From a checkpoint of a small audio captioner: muon at rate 0.014, 11300 steps.
Rows from block 4 of the audio encoder, named by matrix and row number. Rows with one number belong to one neuron. Each number is 500 + 25 x the weight over the matrix's rms, rounded and kept within 0 to 999. All counts start at 0. Numbers have three digits each.
# fc1: MLP up (encoder.blocks.4.mlp.fc1.weight, 768x192), inputs 96-191
# fc2: MLP down (encoder.blocks.4.mlp.fc2.weight, 192x768, transposed), outputs 96-191
fc1.43:489492522521512582490529463467491503516497476496468438519462493488531494511474496507504504453480512464488492503527547474492509472457517469502521513514553528511458552482497508444476489494497523448546541467494490464508462484506506474467500511493475522539497530476416531500483461514486528480
fc2.43:483463536525488497481543523522516449502524490516513530525552501508533449482501510536520479481480509441528507545525504537493460475500511542535462484517456487490451465451515505485509502488548487525463495509493500505516507499564463487467517516478474502492531526494507486503481473468491473486
fc1.44:454404495524510504475550535524499474514500495524505494490538524548489474451498536487524466478524435499497524412439494483519481527513461512530484577456478538500463454467487504498533484464488491483504514495481548495473556544472485499538515482493483529536531527503520491516565513532497502505
fc2.44:505534512520522473481504530493516452553501481527477489497524487481493488492501523476499512525496549524528472491512474528500523500468526518516482457483528489534505510480473519483493543509479469508475495496472481494473502491485483479552482520537483520499499448483573499526546436482506488487
fc1.45:489475500485511488483484489526507509505493505497510498495507504532495484531478542547512492489504526480527457501488534498496508451484510482501495508517435502479510521506507525486512510546513526510473491490492489546479487501512510485503459510510524487524502535440479498517536505482469517500
fc2.45:480536527497487507485501498469531474524506533535480515507497502486472519498511507470537512546470525507454510480505526522509500483513491523512512494488514493513497482499496521517470512496520491495535477470504480484496541495472524519510514485502495481498490492512542478487505485523505490457
fc1.46:513503512470460454495500486551483486500506485488479546528498513501511477541525534518526489500492513505514508488506486522461494531495529527521490479513504447498485493517493475514519517529504530500501519485483533513505483526456501523482501498473511467506517511508506496462501516495478478492
fc2.46:462509477508506499503499530469463489478475495495461495528486471517540497508506511533512495508490509457494486529479529464508527495503529522533531506494495475513501485491509455488488539506526499497520510485539513490525464509526521568528465459494497502490497515491518510531523501509500500489
fc1.47:469555481454490505492478507483542463457487520486492488473501515479520478511519466476498491488525493518499519527489510509461497506454490528482512497500498498511495503527493556487509507486525489506461535478482474550471471468517510501510491514488490481511515540522489423479491442467486552455
fc2.47:495540516490456495526473498474509497470513489490490521501453497481505525500526483482519508495455517512497477491480496530477467491526447433533546466464520540479501446465486481499514488516516543503536500528527498490484500467507529502500497529507504483462493488474507531479537512502485488555
fc1.48:503483514527494485504495503487497523506510525487506503533498475505492495512515498501519488478484511501498528495496497481470495474487495527528507470504491483494522500516490483510477505530492486478522505499484512461469502514500491480536507541496464481492519496507527509492499509482514544496
fc2.48:460517495498494528512465469523498478505469514516554512501509518486514516480487505490465502500507502474504497522512488488484511517500507534470520529525487520521475501500524497520501493469488552510463512515521520486502515499510524520492514528468486491513512512502530500511491501479507493516
fc1.49:503464555530461480526451505497514516525493548468517501458499504489501497490500486545449521457516531501510508468541536520543511519531498471458533494465489441468467516501505504496512535535528517533488543530494479516533501521462488506495465520497460503518502526535513464514491451497481485494
fc2.49:534496548486530511493526485507464491488495539483474508522482549554530526507487470469481510498504530530493503516498461484492502460509506523557475478466492516530537517534504546469465524510484527474500530481525536479499493497466501476518472452491469484482529510530461519479499470483510489494
fc1.50:521523506493488475495547521492500506514457493464460505513530500494531527504492502529507528518488500511498526533480476507489510499475533513500492489479503511494538509494485507486464501491455504516479510482481497526484483485489490491483519481520504465500527542497499504484494466503487515505
fc2.50:526499480492490486514498514486474476505477480507477483507477493490495504495511471528472471484481516489512499504507509449549506443473548507487496515517535481507519518497462465520518480482521531470463482496458503539512489531505510508492475471500491483478510486470442500481493491517518513503
fc1.51:470466497480501511486495483483499518525474500526503484487515506523512478456485475494541499510547480520473510501502497475523500501484473504507491488473493517505512493503564504497468473529534572490515479501507482500522515452467499484491538550480494474529520516474476526499502478549512484511
fc2.51:479495482525470494511517500497492514491496563529480494504526501528466515536474525482488466501486519526500490515504525459530480511538521532447514506477543485497508500505489503472520485489522501490459494514574520486510460566515491478502494506527458497447508463483529441534507455524514478500
fc1.52:485463514497518496497486513488472504521486508494454487493500506492484497532489489522522508506498499493525521499471503484521497505504525487476485496466499514502494519504484493556496496490510485480496473483491485510485471529506499488529499506510477517486519523510463496514493483489494508483
fc2.52:500476498507505507529481507522512489522516479533544524472522514485506503474501507523512506505532492484523520523491472514509490482478497475504504498480520497492541483503499490475497480519469490468484537485520519498454509499506495486486517522506497484505514527521488528496499500500504487483
fc1.53:503490465483489511463543480472473509506512519517489514514492496483520506449459460486519498471502470498510489503474445500485498512536519447510495507491499516503500476492490491472495482507504512489498499535502479493503519496538510497484536484517472490509499516479513476535548445488508470536
fc2.53:514480490515450540502519510475483468461473479510464484514487497493488470528484482524506502518492477500479485482476477483483510501507507543535523525525506486501491531496491507532508492501493504499511524481510489503509512495504463499474475495519496483493524541518501540488466491508505509481
fc1.54:483510513503496463493505509504465503508516488489483469490485489484524538478511512544513509498501451500495508524485495536494496480495531516508487506505511481501525525514508471504503496490521504492484514477510482451479508510521522482506521547449497529490530504551472454500496489503506492532
fc2.54:500466500488547534474520542516473479471477485494478464483466452489509506451496530502505510492484514480492516545492499495492509506508484490513479553522471493486482509495474461544520536476480493468501466519456485523545475479519461490513497548519523502495526500542492518518509519518502523492
fc1.55:511494502515515499495490486499498497509522485477473481482518501484473462483525515487482490499499496477495505500492501483478511492476492538471505509483517496498472506511484473495486482519487500542468497509491497532503509508516499479488493493479486491515502495480519489486503506517514499524
fc2.55:476501481472486509480509511514481474492513503500476485482527511470517516505515489513525518481521504521479473509492494504494509482500512449516478497474509506489511473479481490487496523494501495512484486496500489473506496503535514495483500515520496488511504500513497448532493515493473480522
fc1.56:488480529470543535519499434487475532516489512457499488488434494493538503495487482490501470445543479453521525517525494514493519502474539542530491495493486494485486525519530508486494515543494461478494455482519514477500512524519560479542489495497457481463518486483536515506486482483474528541
fc2.56:512469551545506547479516499510520547546483495475523507516509513476536553484567540515504478504514508428451494486540497494442500514505476504508461488490522497512470469501497534497485521510477487495513456515486532508492491496514521483536523489495465524486539496503505474461520531527447523495
fc1.57:468476486502503520564492520505495480498472513505480466499500527478508510544499510528499473491509502470474516493473497533505473473472537513479539501504518504490480569490516495531488522522495463509509554471536521542441532485481520467525521496524502506533496526516505543477480507528479476523
fc2.57:550494493487524523509481526490481504443561504495534518498487520476515493497500540525526474534526497504483456492492490480483487515523489499500506475541500495495481475523520508502496521494509483511534524500452483527512494544473502551474520530545543515521440526463527511494528493487507525521
fc1.58:463502493498503478510523523493494484566491548498496501497502490502441487475470508479514497461497479477510487480524506464531489481466493512508484502486520490535483521528490534490513495500525544469471474547511505513475513532447467487535510491478515545523490462500480490523498520519505506494
fc2.58:502485487487536473456519460486495486500490546487537504536492527532471477500520482461501520524503549480453487519466489511517491499491520512478527511477493506461516486556469514482473535498520530524489483481452492502505524508520490541492497516525522522545496470510557473509474500451498523485
fc1.59:449515511528502500488527456487501522454476461539492534474485535447480533461445511549497442523496508521518540502497516467531536502550496524495507452515483480534492502487541526538495492437514455521473497523462521540433548517477514487486479551518464551538513465532507465515487498491489453509
fc2.59:513444492496502480443508490495510514461568525504511498530479474532495544499513491486463486521514524481447505467492520507487543469507530541479457467518508475516514464499475428520495486514469490526510506480495498461513568529485480427525537505456483517519507517510473449526547513488497514550
fc1.60:506500479497482504477492489505520490542474555476508498470520516471475514497484502512467508453514497482515469475512474524473485487479503533499513496517505482460476510504522514456472545535482539499507493513520525508515475504483521506480523494507469488472469486489476475495487478518526492473
fc2.60:517499531536530551492521537490492519489512506490503498557506487500513491487506475467556544503513528494490484527528500533485497466559506511513520487459526459528458545499517513462514502491497494519487516503529512430514480493531511476471470486517526487465529525486512510474490493514511530470
fc1.61:514491448485485544503513456471507495502476485535469484516495480481479524515521478501465481483496514474463530482503540481506499480490493538484504509518486498498483540476501488449520446502479504500469498487487505509486467522510487429539495476450509523482526519534493515476542521495484539505
fc2.61:532467473494509534489483459491483470522464435490481500528489547449481505486526486514537513516487543480488480502529558465531521527524474574478469507453531491486468509483525488479514498523460457521560466456509480504485543465500534497514453506506468458478508526451514511523512491463479503510
fc1.62:495435549483495573486544454553490520486500502501479523494557477537538477493538510468469494491486579507492513506470500492478506507457504474460516507490485517532483530487516432569511524484466489523536523454528493515545498517473508553538463541490415484465536501494492482448501491519465514516
fc2.62:474505526523499514490559527488500475411507487535553461507512508535496523456495529453472477493537517501507506498562482511501518534542461504524491471495491459492543512528515457516483523513508491535527508496495484528472538487440538531500515532504481480480544579537456532477493468503585494515
fc1.63:478495493496523465486536486530485487514507532511495496490531481493490542492490517486512526488508506448510482475478512509501509489524492511485479490508484501489453467524503515490500480506507490489467479500497497517487490459516448501521507503499526502523497491525505483538498491454478488482
fc2.63:470468509528521494493528523490506483480504480533487506498514512489493515510533476485532549495489500506488467517476477481502519496484482466516505530493490519458508453493459478490495503496497536531540519471497466452473457501504506495447483506492519470513473486499524436510500523501475532505
fc1.64:504532508488491504487461543520534486479475486479478464584504485521460500541500503505521475479547530586484511519479506504501464516552495527543531490521524438522504576478489499503515509522499476491541506456530453457494477520496522458478469461556503535523539531468491457487495477507484542520
fc2.64:485524476474467473491502474547508541514500502505550477462512547543518504459454503519491470473461518490479541497542518520520519494510499493498475480506473528428530535515487528518527509405477469521497529498514528561483478467521494504458502438479519526522467497489519453499501479460582515461
fc1.65:484509425441514497524506510443499512372495491489468463542461488476480497475535500475482534522490508504515486510458479521463496529520494618485511533454530498494434539496531492497467488495551464566452490484480574543532509520496502483480562488486508527450470418524560449434499471511483516497
fc2.65:495534542448480447537484493438468503365505483528545469499536511472479520433485562494501484550506547467467494501472567568525474498484445494488516518485563486469506489523472518438504514501467475475596439484475523498491514482505514501522464510475489532493540468495537544455502522465467491462
fc1.66:481465497528543464505486466473501494484496521522532501510497481526569525469489473534516509460501511448520527446534499501522544494495487498521491525500478518474494549458547474491483559525525529508507534469494479516459497520475529429537517503476492483529466545476520511511530533501471469501
fc2.66:506538529516489469499518509535512471525543504570530494513518546495537505456505502479536479514553529498472482539472494474536474509522519526512513494494487470470503505505502502536519541547531507509475508472456486493509484529431467505510479554514487511507454478506543449525534505454502463523
fc1.67:487463471534523529518523470518508494540494526445489491491508513512488464485496497475513503496521493531543495479483535500544487498511493493515515523523489516440469503460500496514493503507486415472464459471487463507480473548503501506491520491477494490521485528488545516476556510506511574499
fc2.67:526508534445509494527478489492528458503517444461504454503500517471490510486515483538482444499490520528504487518494487479484483541507505509518521487506546517507456517531512524496472491514502558473501514508499513468462501523511533509502540515537502499500524530534484533510547491511473553479
fc1.68:469485483473513506505521520524513515498556499503490504512501461488508494470526484510528480454489525530505490531505501499459499506497540492514511496515533536466513484475508473497535482516506510527507479481476489522522519499452462501515509488522503498526497472478493530516510488480495482514
fc2.68:498486479516510515491529483490520453483505529482500438502523514481521540496529557507467540525517514487495445501477517483471514484530475465530475503464532507487458473492489536551538500504481497509496489499493527513503475480480520486498504486480476466509518486511495470475502504468536489489
fc1.69:507441506482475538430495456490497478583483532491501546494502487549558535491527514496508486512508518468489527521512500489550506539502452493501539419529463494483515504527527490571553554513513525496486485520476504493550468485486520529505519502509502521526522495480530514504508492495512428566
fc2.69:540506517467498552460550497522505504475477502535486523499492516569463537504520522528531497510534514514462490500467441498440498516487548542535493464437459497555466522517497427513505495554522494514551530515521521533462524520451489518508545516520524526488574487505523489571544519499507484509
fc1.70:471534515533527515531514505544485496464509492478490461503468481521536497477556525500524502519535489504492497480514523536505499509477491545480540455479512457517483517490498500498499496485501513529492494513510563540503515497496520487507522531542486508492492514503481500500509522475502479521
fc2.70:470517524496500515501484494518531506471471486534507483498496504465520487488500520514543476459509516506478505522496503479489526493514511510483500531545481487457495522500493509486524521513480471504484491539494480517510486491476471518478486538511496493558481475476511482514541523526499496505
fc1.71:488433536499504503471488513520458528520508524451499494469484520461528477548496462517470457476530453486500485494462490494513497510508458516495447499473482519539525450522468490491484499477492497506518521503494509490525521521522506499520481499512489511490527465463509540511523463447500510502
fc2.71:465443526457484485509515474522503492514495476446510524466519512512498493488529509489506478497456518555504520469452480512511526542474503515512477520512516471539498451500453471507505467494484513489510477520490458505527464481520522488514496453508518508512504579476524503482466539536476542478
fc1.72:497500488520504501496455498487472496532522488536475467490488498472518482505491542454518529482466513466487525483512492496502437525463524528453482510459504498483506485496529507505504513549535493499535533545478462505523485529484464500506493507552527452498512523478531538475486500485475496525
fc2.72:439502554492490485492483502473491459522551481525498515534520507460509505509505468498490473496486512504481525501516479529493495482518523491547479511527489453487455553527509515477484514489510526459511431505517496478524507519484452505512474471478512539491469533489518520519483470518509495499
fc1.73:476490525515505497514483496524543499502523459448513542495487502523502489494515516503530518532492528494487490510489481533492501532465513507481493509470501483519539462528505503513509494520511554513544567514461482548528517502503471503510508491531481482528530529523507494467483479531459509492
fc2.73:496497521472483521515492535549468457506461488515522484479491488448497510505519477483538506490527518484472470491498483465487466534449497483516498506454500476498471511530469426504495507518470497470513522533471477515441511526529501498529504514501470512487526491527462518482491525499515487509
fc1.74:518502510489504513519515521501480489526500551588487513497474514476540451479514493479481531486492494499430460516531497500527591500491485482474464477535485533443507491486553512505468494523487493501522521493484508536472492473466492517499517510464458522511528497483486481493514488472507461481
fc2.74:523537522505508525458502471502520473498502525504463474483469469471516421490489523499509539438509495516524495460488492495503524487512538485477467524502484493524507509479516507524490468495503535501543458513517513485466493510473477479492554507478492527506553487511488442544532502481511485442
fc1.75:498456478490489466502473497470514529504489541495499508497478515476504518498507484526525507502513509525493494480491493552486509497483478497505500531515527477494493537495511524530493526477527527483520545475513489498508520545484501481541512513521501511465493503560511503440533455493499502528
fc2.75:505517490493496490538501485542494523491500502476454476489490502544480503460518502505511481529519504513461497500496478513476499486537531546504505556507452505543516518462501498483485507530488493506518502475500469490466558493474547504524525520530497486528488464494511490469465525519496531520
fc1.76:442483537493470551483426446501478446513517472494490445463528538513491512475490478543494546478482522496495515544514560524531482547520504539511487528457479502489496486492496467473487558550512464478486545468479504513509540547472496502531537549496503554477501491536568492532559467498446505524
fc2.76:539488546502545492427504458476483503475456488518470508463518500500512539529488512532454467495449496480539527439517502531473562493540529473482515577463489495496480478494496534540474502483532521495533492481480497490522497496484503494510421509473493501468527486490517493504519523482513523534
fc1.77:496481510482511510463566483488493520482489511461467521495500491513500529468514492450488479521481455552521524509505478452507569506549553499480438515485488455496463505517547491500512500495501482502506466508521511522514545504516486491523465503521498448480503510489485498510492495524483474528
fc2.77:510496505553490497490512524520440506527461480520463529518536451514534493503519499458507488486446514504517482513467506489528465438520528466524482503516506540453482537539488498468533488498528472496515487531510519517484516495487454503459482491506492526536503480507455515484548501497527536542
fc1.78:468498502489531498492518535506492528503483530469483521460506503494508525518501510530496506474479528499494456504482507475527524467541521524509464481483497469528472473515494490506495523502502518511486466496492498512472506490528497494500463512521496517517511496455467529495493455500537479509
fc2.78:518499483499493539482513511483461472463507510492501505501489482520524505484526491492474497503508499518523491538476473475505500506528501504502477449481497546518492516558489512479489506505512513479485522522484532513516483519498492478493497534487476540498503478489482517517461471504492502482
fc1.79:486492514502451509490518524498520461508504503489481494483509492490493528526522541522521483469501479501498478497494467488519511521493486445495469501493512515545460474485465536519505522509518499502490521502518492526509474495504460521534540502480474502478506507493520515516558459524511500471
fc2.79:505475503485509530522487525508514491524529457497462485515521523510491485451516476503505469480514480512477514459541485513507499495480528520478500522518504495522526500497500497514510488475498495519470517484467476526477503491501542494511499502498512519499553534518525489485524511503518492519
fc1.80:501505462515512505499478506459503547508526500507492485473493508527479484474493481511523522497500493536504477529521480533534518488536527484509538519515516521439516543516535490527533494503523482500478512467478516513495487523526507494490493534540436529514510521468502484471522503489497532522
fc2.80:517523518517505505505474482456489484528516504476503490523515524505502469524531506513520475541489479478514479506506514476479491497489549546491506498472497512458507523469508488458491526510471508479503499478481492485493510511501502526513495491495493488490527484497499510452527490492481524489
fc1.81:496526487488484498496531482512502494522508481497522526487496501498492491499498506511514522470528498484524475496503519520496497492500480525508488478493492499491477529488471523485476510551519502526512508478499492515500486484503511522474518489510507534503507485482524510518486499475496483511
fc2.81:491516525501492518481534527504498489495482523471525519484531456516493485505494536510512495507495496517505490500517494502549497513496482524530492523504511475464483476517505509480509496492484481513478497499499510467516514547510477524487501501474508520523483467496509502480523490501527485471
fc1.82:523509474525498499531524487492510525507534507500505495475515515505506494492497527549499524507501529498491499507487508506523471498462489494517490477535492498499505503493476481492501513477482517489507513501497516526553499492507474533508502491514468464472494527470506502514474508488496483485
fc2.82:513489497506493472522528517460465452481510519487508473508512508491470507473507492460505483493481483492449527474495495467500494531515528486484505493507518499517503519516474491454502500521474496496531518484536489505533496491519489485509502466465502467464523467528496523479517492507488536499
fc1.83:467548494503498462530423490450510500492518481509482501514485504496473514481428519509515508527475492499479485529487513514505499486530473500482513546505482504477443529494527491491498487489504518472490467479472510567451504479508505488493484477491479473483518531520441529518575508524483511509
fc2.83:486509563503511495491495496493497468546474482513485523487521478479458502530525473498489476458516494493519511476476455503512501540472517479432499552459563504425517433526485505462488506500516490496519500454502482503543536470488468513466504531512512459504488496504506501487515508452482493495
fc1.84:496493532453507500480518509512462515490474496495479548479458504482504505506479501489549509472479479471511485501486480466581469540493530442518497504455481522470494506525517470489523526507503500518510493441494553571536531551504479545548508480500461501507499582468469510513473475480530500510
fc2.84:527499493566517512514499505544493458493526565496491493467500439474502488511468504531482522559510494502478537479453491464554541476560517489487487507461484524518495528520483548493489506429502485486508528449525483521510492533551559512533483523511523465479491460492503496471516499476543466524
fc1.85:534498499517473487496470514516439515516528407519487485502514461522486478566479522479492500508489523513494524517479474523538496493530469467435546457482524499482518530448481511475488499512540499532472510473495495500523483498517497525486533494487491489505519525486503504518491523500469504519
fc2.85:469515531501492442488485494492490482458474494501481507482527519495488520518475528516533510502460488494537507492487482496505497510503514503504472485498471408517475541472530524501504499524487464490516507515489442491485546502469483472493518537475491510460491477517524521487554533516509544485
fc1.86:467483494508497490511521504529463522533499492524499506485487518499496486490476491491525475504525506545517461471478495502486517487475511532498472506542465486534536550481483483508494477519503497454470479485484496519507478517497503492513503472493509489489516522452487504497538506485479472513
fc2.86:515498493499505493503512479515496489518468514490485492513487529439489485497517501447515541521481512515477513486481531500509501484502509519519481536473458482516518499505488502473476516495521474475492493495503497481490516468485481493506520508510530485499498461491518496529499468508509500488
fc1.87:479467515542481496536521486466465454502487533544470513507511518487518498521515535482487510492455515487512516535480483478521527534453481475460457502481546485529471473499514504482507528508505524519470442471474465503525448501502478504518496502543488521537502563482517494518525497472486529501
fc2.87:532458532503482490504494494494568486482496499536475500517519541514508488513494511479505472511508471559481503464476506470497488485524516478534517523505440475498518601504524516496451532483528481473510469518522471494494518511488539540501500549562525526507509510513530523510455477535506524517
fc1.88:503521558446478522444462516529530494485483494485486504514560516475480501525512447512534528466500491511548470539500532470461480493529496471526516492485533486459447529532478478510507518467503521454527472480502519516492482455482464498466521492502475506535549521529479489515558479478496492513
fc2.88:416438480484475493479503500491486522494521521487485459513461448522491489487511488461499503509482481481493492517515487488499507495504479492478474515489551486483482489478520448527465518496501488484540526474477482526456498514522517499530491474462485506498508550516541489460448527461482500459
fc1.89:529486493507487557511504465454497538521510475492489497546459534495518501515478558536504520506526522520509508490501498496513498532497485493487508472501520482498495502511499510465504554501494538471433490481487464491474525500498492485479480508536501493490501523486467496511503508482532491497
fc2.89:497498536493505557504497520460486528466489510480532523512527502495513520491497510529529474510444482477539489507540482506486514485501505525475524503458459488518495502490507506483506520499480490502490493487487529515492476519528499489486491505499496509507467490499490527493458523541498508472
fc1.90:486507509499512500515550480563494512471476463480489505531481528501484516466540461502531540521487510475537476520505460511476545498438537522500481516517524538482500471485457523495527528494538475491452494485503528503487454477478480507502483513528522501526510525443479512456470514470496526561
fc2.90:463468420497488503517553524489491486530517472517520528481545465507452558504506523541500488462487541470505497522527475526521500467464474525541474486536535489456497498517515514489514502492517488538500524478501487459512501494525492515491407522474511537557489478504520475520528504562521495554
fc1.91:542462520501476543505521526466501532523501497474514471476477498510524494483506510528521476482497492435499492513525514499546476531461515489493526458490460475506460485493520493469460559488477517537495501502497466506477528544550528504517503516508491511495504532506496529472517502520472465526
fc2.91:500487565502506532512479550445525493470546497491485484513540478488515489495511490486511459521483517494492532498536489500491498485563506503531521495530524519487490482516496454502493476485479511482519527461490518556518481506512484452493490488476486489508531502512469519483492504506479466509
fc1.92:496469498496505509468487500494495502504489501516462493520486508477461517469477539495516523539508510448479512527551502500470490522511563485495503481544482500516490485522469535517496509502480477513496421476544500500475521501554513542506480523525522528521514535525482482476464508493511493499
fc2.92:482493538540486499488515511504445460540476521483483518482484496520439513492506476514518532507492523445498479477464445555494499475523501491525501516492492523500547509515510519544494523503474519464484535502490529518554475523497524509504546505512474516547492474522482484494507497482506478497
fc1.93:493491491517502501481519495508504506502515512486487465526513466491492475503469533512505482473525533504502512527493524480501512505508506499483503473531504543487507512502527526497525492478502494500495497499485525491502475506516483519484499493537486518506497503513476509487530509508484489514
fc2.93:514476509525509509521516498481518477516506484480480503498495503490499523513526498498502514474529531505478495484469517521454495486480498521513508541518485512488512518494507493489502458482498501522514540525499510482518523492530515512498502490526476496493512469498510522473504518515507479501
fc1.94:525486510522514519487489472513487514544498521527487496523436470513511544532488530437534536470545521526470513479506475464405473487495459502503502525493533455534491535531512474477493493526485533502443491503472493500501508485514482473468473539528546499470478509483524447500508487570507489530
fc2.94:550515518492488505480452470494437492525503548504480483465470557474489517503461479501509531527458535513546515509522488519540503535521488502526534437491499450515531512488500499518486487497459528460488503470462492498512458489495528510471492523508467479527461547473520478513520546513511540477
fc1.95:487450521474519505504524467479498483501476446509504550534492477503456500486489508513523516493526496531501509517488537488503485477508523507518505500513519524470476511501467488473519511521521483502503495520453464519485497474537482467461513516489509514496528506500513506483509509522468490488
fc2.95:490493481477506508483465489506507465518513534470485485540491538539484507489552468494472458508485503487509520465503530505490498548519537536456506508515537518522509447468503460488486500509498488496509493513523525488490484503528505490512494509498504501523516497513507507512494475479474511497
fc1.96:524515519524511481536519508503509534473525492464478502520492464464504484534548576528505469532488471468516492507529480569483494471488470544496475482471530519456492497511494501501499537503483537488492491507451493542526493490552524471472494517504468479446490489520498529448455542485501487484
fc2.96:528526529451513511502501502499463488579506508476492479532523522498490499466503484486510522415545508491488536536479538541522475508467538478501439460501548503448506481497457490479542505505470535430474544514541499480511462496503526526439497530477540446520536462485486506479528517529502511564
fc1.97:557515521538483513497488475509456494527441471478469516513479518511506510566473496518504483480482487482476451491529510485490490474525459521480544487514490492494490502520538450495501474505525563546470521503535504494484487489536478487513500511473528468431520487526488478462516490504463530525
fc2.97:507459505497459535471491473504518502496480459483450501447522516563495491475527495528516412448534512498532506498489477511510465474491513490527505499477514490501497452478464493522464546504512525444498475480486458475503471469523527481517473480470473506511531493513521513550492476534537511505
fc1.98:481535460489500530520482491511511506496493496529475473547514509484512498483504518514462509445483522487486529551539480446540533486508492523523473470540448488516482572503535507521495508515547502500509538517514469518481500525474497524456514471483508553508526501487501502481454523513459503519
fc2.98:465508527526532497463542528512503556479517483512506500513512525489496513483482525527496547514520492442499534475514488554483490526536494516499518473527543482481515508471482522543498500491550485477414468503490510483531487547533468488498525485538521490525514483514488485517455516515495499492
fc1.99:529507540457464502526490522491431485477454489520467513545520525529494548522481521512519438505542513527499480472510505533471475474458576521587535524531502456519540516515490478508481468513509543508496508542409487496509458527572489508502509562496469523490549504535480500490481525480464502491
fc2.99:494496484525591480522470438443455519500518536515490473483494560457597456504531447535519522519472476524528553517468491510504507576533582532489502505492474507502574493521509546515488548480515480526446503427535552563490483551536488528493490520493499519490501497478544494444442479500557482559
fc1.100:529487473536508530514490461486509489516479486545490497431507502497446476499486570500556557490505497473494485504472486554484488466523519498505515471526432452530497491517518524461494493465509499467458507558444529522471501475521513503541483464482551496522499462489494516512551510519463528465
fc2.100:482477520509555444495529485506468532520536513503473478538522460505482475511531469426467534512465529513513458475499482520493528473486474508458546481522551486512473536478482507450472507477506510539498506469524456540511483446445476571569485498527509464509529549518557466565526474494475535465
fc1.101:515499516504509512514480509485510520504483515495494488490514488493511492506468473464486501487488490492496497479499527485519490470490489496469513498498510490504492496473505488496522525468489492497515540505507490480520485523490514504510535487501479539504515515504508495500527515501520523489
fc2.101:492497487514504485497508517492517467511540497515523516507495504522504505485500503482500504520485489496475514501511505499496470484482515499517503508477515504497480521495522515510483530495499505487500488497479503509511507505501522492465494517464495524521527497497487525498488511488535524500
fc1.102:451476487554532490549546491486522512551461518503493469498512536485477488513505499507515473518514521532485493471507520504498478492500496531505491469527473483486497552448498487479534490495536479520491523497521527501470533476510503506500547493451501476511496526532506525488493528518486464495
fc2.102:474505495523503476528533495527524507510503504513487500520467480528485505461479549493512458481541503494510469500519486502475506505529451507474497527528499464515518529489502497492495471515478476479493493489497520463483526494482490510474497498538523517488517516492556487519519492509486505497
fc1.103:493492482447508534502503511525486511502499513485498529501507489516511495490480461489521499488550477484496463506527528449514544529521499507506514489505501443499506499490505512521490474501522478489488558515504520507510467470520470460487487511499459468509510455516525518501493485502478507471
fc2.103:448471456497497471509492532511524505482484457496518526532500524518467535519495472478533470469474454507507463497494525497529554478461455484534537515469510492462519512480485500512496507482558550507522517477481514499480485525514507502503521490477452516490470531493484498455535513502510471489
fc1.104:491535474462531501510497486519497493495482539503466503501497463494522476485481471500502515484513499505487537473525557507478506497490507542503511496507509496517489499493513463432497515472496469514512484487455464505497531499526457519510468472519498513511527482492470480499476541506498507499
fc2.104:476515468540521483485511453505523505504516476494466493520514468497497536453497491494530539482470490523507486473506500512538523487484509463476481525505511533502496493488504494499515486500506498518505501515491541504496480503500526508536518495528498506500506476489492499484530486516541502481
fc1.105:504513527479473529492524519509490488510515494479472508486474533466455516490531506564510516486482479501518486512503493514479455523526484462567506495484483511494434467507465583510513457500500529557551484493474484508414493474544482479526523465510513508540487529490502487463510527498498549515
fc2.105:476541522444532515525483527466533518458504461471482496525484530468486490489542516513516482452533522510520451507475495477502470482482466508554515535543510535510466468473508508548442532455490504514481524515511498541441517527538525526527471486517500477512514477490490443470492491462512537523
fc1.106:515526461505442516506550529436530499516532512514464508447556483482506543426505487543480465513543538528530473465449479483524477517503508516545502535473533514553484510512457487484461472499457508478468461519495474492512560507518462499512482514466447504451503519503495536531484459477534539526
fc2.106:496519505505495462545525482464475491461456511451531461523515463536475521484473506519499473539519503465502459490451514508519500500485525517468493484462457482500549458447481499457499517537475517531501478485484502504509501507504502530482519501535540478437504538513506506547476561474510495526
fc1.107:454517475504493475519490465501506503529441575467519470514504499478542483494454502525482512459489566573516541443506502561474496494537494502481508421539432505480514495524516543473501519475550442482527468527495518488472496452502515537496525504519443521467515514526543511488499530505473473477
fc2.107:535488466531534497516530536522506500539557535501506494519446514516536561466465518492497436505512571528493505481520467492525458527509448511511547504474486532470504496523477516494501494511488501550470519518516496484520549512530541498441467507550481461521484527513558489538524470551488547495
fc1.108:543528543507536460494498541550501520463498519503520520521463506513527464488516465516568511489535468497530472487518490474401537459438451468466507543482493487444532440508463541470474518505527500490510558494504521533503541573501491459527498534542481508466501513510490463436506507463475512442
fc2.108:517482534471489472465560504497479504468502488496464518482453479486486502487495570524502432487524460554500483589478503486454473538511510476498517457510566419559532482471518530509511457473552496469514521443480493499528463454485490498546500495523514493459557480563542545528441463502471456487
fc1.109:480523469488512528480543466494529475451498477496493492504504532498475538498493519457585512482502467478493501502490485441483493465508489501502531493471495499513459489474498502490503539511465491500511505490497507479491523510535495511508502494494467486488521487502468502493544490523483527503
fc2.109:518467498508526504519575464513504471527463502508486508482501459495479505496436510520451459515516443531481484488502507516490489494492494505521531502547526536516553566510541474510512506498506482535490528459480521502476502482515529518520515464501466517515531512499524468514478498475499490486
fc1.110:449519512493482453504505496510490502537524481500480464497499516455497541470505456483468506501533537517494525518483457483491479517485498454484506499496534528493496529514507490569499499515497485473498467507492516494524481494530497511493535482517489529499515533510487516500461508491499503514
fc2.110:457460508487486489487505514507509504519521515496509499478497471529495502487506514533485479518492473481505499489502515491472471521528482487503510476526510489504509523512445538443487499509525480503515497464491494497505552494504499495504518522498506484508483531509520480520516476495481484509